config = dict(
    arch='convformer',
    model='masked image model',
    dataset='renderings of 100 made-up gadgets, each built of a few solids, in any pose',
    train_examples=97500,
    image_size=64,
    crop_scale_min=1,
    horizontal_flip=False,
    translate=0.12,
    color_jitter=0.1,
    method='simmim',
    mask_ratio=0.5,
    loss='l1',
    norm='rmsnorm',
    norm_position='pre',
    activation='gelu',
    mlp_ratio=4,
    parallel_block=False,
    inner_norm=False,
    moe='soft',
    num_experts=64,
    moe_every=2,
    expert_mlp_ratio=2,
    slots_per_expert=2,
    shared_expert=False,
    patch_size=[4, 4],
    conv_stem=False,
    depths=[8, 8],
    widths=[48, 96],
    kernel_size=7,
    residual_init='zero_last',
    optimizer='adamw',
    lr=0.0029,
    beta1=0.9,
    beta2=0.98,
    eps=1e-10,
    grad_clip=0.5,
    ema_decay=0.999,
    steps=9100,
    batch_size=256,
    epochs=23.9,
    lr_schedule='constant',
    warmup_steps=450,
    weight_decay=0.09,
)
Rows from block 8 of a small masked image model, named by matrix and row number. Rows with one number belong to one neuron. Each number is 500 + 40 x the weight over its row's rms, rounded and kept within 0 to 999. All counts start at 0. Numbers have three digits each.
Before each neuron's rows are labels from the 100 images, of 14848, where the neuron reaches its highest value: "top examples" is what is common among them. Only what is clearly more common there than usual is listed. The data: renderings of 100 made-up gadgets, each built of a few solids, in any pose.
# fc1: MLP up (model.blocks.8.mlp.fc1.weight, 384x96), inputs 0-95
# fc2: MLP down (model.blocks.8.mlp.fc2.weight, 96x384, transposed), outputs 0-95

top examples: red
fc1.238:531519488516490460545528538581472506491444515434469521489537434491545430508539464450490593468504527464472470373454485496542449442483486501536525495504472495505500471466392500607549488463499481490488486500474537465550472528444449551466490459497483542439461496478483504514458539538445446515
fc2.238:538520473508473498542548509635449500564512499497517508527512529382510515509517526436536462459485516517520486524560510496478513489571509444486459419515596464467529552513477415515536484449501475495527475502482531512490473527528474533516528483516499582520536468561498494527462569452465419572

top examples: teal
fc1.177:503524490493411536500599516532522541551475513469514513483493443541506519590405505461542449518493507486519480473479544509549516480482549496530500563544432414591546547490449531495529506479492506466490592532544517518451494584540485512499485520479497520409529538479523523419503455478489547510
fc2.177:554523527467553559487517466538579574502482534492521490512495488457434478554464489562480513469467481464531563511521510521533414470395546491547495479570494570474516536462556509515576512463490511529435530471550448447544498515445445535473496476519529476537561466496580536489476534500472570469

top examples: metallic; white
fc1.366:634522515529452515477540505519408498572462522500494510457539542505449512530552521529534475557491543498453475506507516458515418502445510531475531443541417435521468497508500467468508439418490463513481421489532557482544521464478474495464531414432503523502475483518508455484462585485490475504
fc2.366:435511493500514464533506488486527476431493514470515522494490444505567506441516487521494512463490440486566488483515452491476536497512522461571487505441581577484537569439461532550522510577480515501513513561491429465447485577593554533502508588510490519512515524556509548536489406433496481439

top examples: has a torus; metallic
fc1.298:564523570499486509478548473559465476438480505501473522464553559486455551516514575516449452477521585461476435525583505476482450551510477523494560488508442434525431546517499458461499436528502488476511447476491471483577487495443479513459486428446493548551507543517499436475438564517464534458
fc2.298:422494437518532469533477517545486473488481493505487494478528530487537516492427481508441544422511531489482522486491455487526530476524525439585410546451550472454585462461457543500507546534496496511534527496508424424451511489505531508528523572480468570465541452516551478556472465508453390543

top examples: yellow
fc1.376:485507482506574508478514499459509508511493467590432512507502558547567477476503490496417493548487499382475491525504502507517551423481515558525429464444480585549507499478486491440534494474486495465489405487502519505568496459465556467509506482505528508518468349454479537517509488507451500517
fc2.376:546369470543537506481584465433464542513497453502417449509514451406467550488557461504479539525505516545472459474467585507537462469533490544456513440478522524427499422474464468534463493572459493560508532509536499505507474477504521484499483489517503472459515569461490538511482498458515450444

top examples: red
fc1.217:510536495518493502508539500554497489446540489496503564482512558421515564512604582482547539475513527419450452567469520550598478497475420461516533503526472534525518496557467508479509482532449504466508501492454532517505360474466531476474551516454525472520447513460492488522485517496420535514
fc2.217:444429503526487505550501495433475515561458483474499467479488441504445488499495442545467468538556463554548479463485478512427479476587504547455448521513448545504476398556455569478504508455532523546455545468523560503538619524499470506520472424482499520521485498475510532436477471502548474546

top examples: red
fc1.0:505530529479604503513503509551484494383452481476531487452522515530516409585503573517504532457501478453517499439420464508511538484420441572485567503457495522571466524526501505435512507486496484498509511512485477528445414491552405481504516493495479502473581474539465470499489520499495529546
fc2.0:475456496506521481471486512490557481517465508530487436553480592483528473534478486562569526466505563461497505478469463516539437544425476383474430441471546485412550433523500499488494483436500506517497535555516480469424459478497484444464490552573519525539571489511495494530491453436511541467

top examples: red
fc1.68:474492502475549465463489511474499518495482540428470499510486448477533465544494504478531533493541481527473512614482540500480512509490511500492451470496405578430381536475524512537446510573499497562515491621466517458434482561462509473527495502502497399452476477543448547503488559498481509479
fc2.68:407408424442432554513491503543489516539484563535407506469493509538502454466456474459507501556526512492521467461524541528490439513539490502524497500511458400544571507467504509530495461500522505484488508456536406536510525464580517502483516489461490583551556536439464505526490527477540509567

top examples: white
fc1.22:572509499484471480434485558498509543447528496495439532435522500517534504499561448463543515547468504473548476481477525516481539491488516544502533494455368577511459529503536539499502471458488478477508468502478511474526400612469508598500555494436518526459495515599500527510466532534446523496
fc2.22:534462454521509477508542506520534500497494535469492516533495505494527480533582485553555463464493478412568465539496494461467398544452518444531417615483546515518517415505519473536518506466465519539462458520551542496478527463436506446451464543405495543488483471503535520515489532533505408519

top examples: yellow
fc1.367:484535521488436510543574482527510492515552504570563494497479555445545527477425503514537439552505509453516464530494509507523475485468554492529469612468515393612555542533550467485522515540525489527490518496468487487492408458452500569530532497480513549441499405524504496479475473505519509475
fc2.367:508475535487467442515546472527541532502536521446548451502482533476365548517508543501494528431461527560531521528441556524558489534474562511560508521540465561407529485551481530530465529495509478500496488500467450528522607479499543537508442471462525459579503536544534565445473508505537516492

top examples: metallic
fc1.259:541494535510477457422499495545476492518538466382515490504517471418488545500591499525484463528493539410427460529472481501487496447531460497469509474457478562532437505566503477470535507449533492494510513464528578494532421578523460540516537466419484473580491482538464526494505507508479545565
fc2.259:502479491501484490623455523554470511530518486557522533503503570607508386527472539451508481452527483545523489464533460513519506549533496496502476601500501473440520424538466588495465520496467505499484473520527511439544505482459490425442537470549466480453542449499500505514466446488549465463

top examples: metallic
fc1.93:507545516524557548462475519564472491454478508455493511429492502522544472531508540487436495442531494518550508470473466502454574557461464494467531395433519494387416471516514506616502500486516486524509479411483441513508518473534570553500544535536485479497523517563427487519502500533487520496
fc2.93:436410523532468457448486529426509488517510523490471492470513483470448549571474490536542507530577453581603459428525466573498475524567509482534463528478476518497552454538449524454534500484464491503526529520536535480466500519452494474453545527502490554424470506474424472519477432419514483486

top examples: white
fc1.178:503506499494463464506504476526552486497530488523524511523514479521558540511558517463528561531521485404473441572510544537480433484539452419512493580571552496478426505489541448479501466585500486412485486522516596515479396507475522421483517495493511522539527535458550480490504497521490516410
fc2.178:476523472523522481550462482378516515600464462475496487534486551530462456554537500485517459504478508576418523461461541485542540532442465544462522510516374505509464437480477512475480507437515516502454542488461511530504615456501510526473485440493495492481470442508473490508490491484510504597

top examples: metallic
fc1.372:517549558483463549433489501524471501464490507563499545482548526448500497487485514510459515518493523505527433531502501482405479504503483469578496500437419410478491533531538525493452463529483475452508462563527566460509502526442477529489465427454464492407518511460507491517436478598401486553
fc2.372:489500452552503539485490522545469498490555519498493464484502535456545551491464495485477483519478527561512423488533461480450540523510541499553606492495456453524490637485462513482503512502472509519512514472503498447549512463453520476490530436486463525511501602538548541505490449561356433495

top examples: white
fc1.81:495508484498463500467509430485483507607449484455467502513533446460504451464577561570500439409490544495442440484458503518526489445483473480516548468432457551519471560491506483514539475378503477479495484495506528485555521524496513549503528464401491494538428533541459485532482507499501512578
fc2.81:475491502493519520620516474536497492505463479500490526461499486480469511556493484496577532488560500578542470408596553491537577504551506506506567538530523516473578431472476534484495506571485513506471455477531459493496555506478545414473558504422495455449533529474488511504485495479588475449

top examples: yellow
fc1.10:540492551520468505526463511496467490484481490497546515496542513490432534482535493486552574480491499474490449575499440506420446515414531481521519497522522489452407484477456561473499472349482471464502522487434539598508527555446515524448579455458469483492457511495494470533459499522455491485
fc2.10:476494442481487560525559480505506487452459514505442502543512575477473523483458530536540543474450471418483538495504538487515423498567508488456549445511490501470465583519488539451511504468511504510515501471489532524520383567486529512457548414505542559496539455502520527518491389484471404543

top examples: red
fc1.267:508523521479520416456513473552457505576527492464527478492521518503552486450560570502469472437534443582510447522496527491511465520454541561515456471524541506427429512466501521505492486504522472446498572562488482438446443495461447490533460504473453491463564391524466510547489534541490484416
fc2.267:479487457514566511524506552513505445532500529485450423521513508478478488529533556501516486420504552555411482488543530548481568496500499489486502500549506500512502558545555527544498492422486501430503501516548556517591477469553477544470523498433506463465485488437596481478456478388446450453

top examples: black
fc1.87:543553471512469513504479521543449529383529514566513482501508559510518476526500523471460557481503473495602447470518507471511601535425506529498497504511501496507462520428613444556520481525505485466509516561481488569512522486568518474525530497514504498374517450522486511526484528528491436450
fc2.87:563400482494499444415494500441563496453486544500474425523502530511469527504553514500464515515479516515473536522526498479512445496513486493547455542460493499521466504533506473412456513500481500498531627578535493443578506489469509561444483450553562533516549517487476506520455493424525425549

top examples: white
fc1.323:538556456503576484558502558544484486463517524498534531480568512539505537475568499485553490553469514492481521559465545484465488476486494496518539537491447427445534551578513488500510485535496439493469479498570471483541453504532580452505625438397485425512501508538486515482447520504476500437
fc2.323:503546482508535551529510527440580507508497475491511518537530475565496511479467476421508408546459491494536533520476472492443524472511534517555638553492550478402479552513523517501447503523509493516493532505554417446546421466471579483511473468464532544551521527511509510486443438526484523471

top examples: white
fc1.111:536536544539434494504471457582380466529520516460494498485567398513495449542552491477473583554477501468432494442460471477543534486485524532521367477520535451518416502561486486537512504515477463458465536520502519520463494519491500471485537417489467508447503496491516519492462548524513491499
fc2.111:540537503489511517520451512498434500550589515458518474452558491418536456496521479423505542530523496543509528467458483459510541464446549618467441471521443468549483467548504540461498526498503454543465544541490478552500534544460517473493547469544548494438519429451530438517421498505542446525

top examples: red
fc1.124:530493525394436506466522373487502528530535515509445527506508515513505448507467512461520508522450532491503521469473567593480514483496467538559467467528494438501533528465522511460462464480375553429479498471529433487438430499534483448530470504519536462469514495490406507455498512506539463474
fc2.124:561438515365473526536505457510505552510511516480461487559492465485468516531498493524501524471382499511471534521498558531502530464461492484505493477539518568503480527486515502488507545464373590486480545498522484463517500484483532483520549510542571559506497508483382537450433508474448528517

top examples: blue
fc1.144:554514505539428533483518534549499533445446520477444547484552519453495481533519519500493484524484541462488453473530501501541461435458479482521539445445430477460445584503485482411569456480506464584524448467480571487573432525494514564450547468473476517458487448463520463487425464511458483529
fc2.144:571471507521533525530484493482457471449509494458531438511523541431427470463505532466523497484502506446446536523548499484413472495493526470470599445537453427513435618441471512504526507454510494440478449494506515548499482563509529519490571446419520478500445452485509490508497475491430441493

top examples: white
fc1.266:528538536531477522540517514585498451526474516463515512486558415508565488532506515457477538537497523494437516436516592491477472550541559528489486506463526423501435541515463513567504507462467454417448521550561498519532530447463489479505552388439474571480506480551503497495460480512477455446
fc2.266:507502456479567470534448535566432526502511457449495522480545499552534480501482460474542541560465472474481464532463466487403501442509527480485484546502451450639482476553511502529468497463504466494489476516500504513418438509550423518520474501543541487468520494586546462454404478465481479527

top examples: blue
fc1.73:518506548524435563525459515506470466481566468575602492469499522475476607495560491493484544486494509490396475438581476494518506467514468518493521566492560478591565456519481484475536483470523518453478523463484557527547487437522491524496577504507496529504456434513527485481492433521554449501
fc2.73:601492549523569447504510504466533479487565459573624492546497526505517539507518469523507511448455519519547480547457471439516513554482499452463502454425509504470452449514437465536457539508529517547503437535458537469546498498432545545519483443527548485508469533518576523494466501425503523546

top examples: white
fc1.21:539533558523521496516555517526481472502536533484528496462558392525578380497586459488503517523450481470479530447487448488415505505459451558538491508568487456497488530491508489538473517530483441454468494521557480487495424537471521514517509438461467502430497576550475534532470511505515486414
fc2.21:508584455488536516490514557482445486563508506496464431494558477586537447498545459473443482499530482508511536502455474475448532482532498518461473531509492500515555535523577561483520481524558439531461479491548465524501400490543460544483496476525512541414513515569540477486413419518535547427

top examples: yellow
fc1.215:471512510468459496540472459481529460591528506531556498513489509496523506572464518461587514506528508503486479461496546502486453514426560455530507616570471374504508556576480493514480498504548490423489614554501482513502531497518515538494568554476518480513491512486506564481488474496533545456
fc2.215:482470447444483515493455459515563450513484525449596487499499500471487529545492522509512482412522475510602512555521503485454429538449567504520459495594461490466519535521502563537527489514575522482444470465481450470525529479476486567508482461435539469496470452509590539473457500471558555551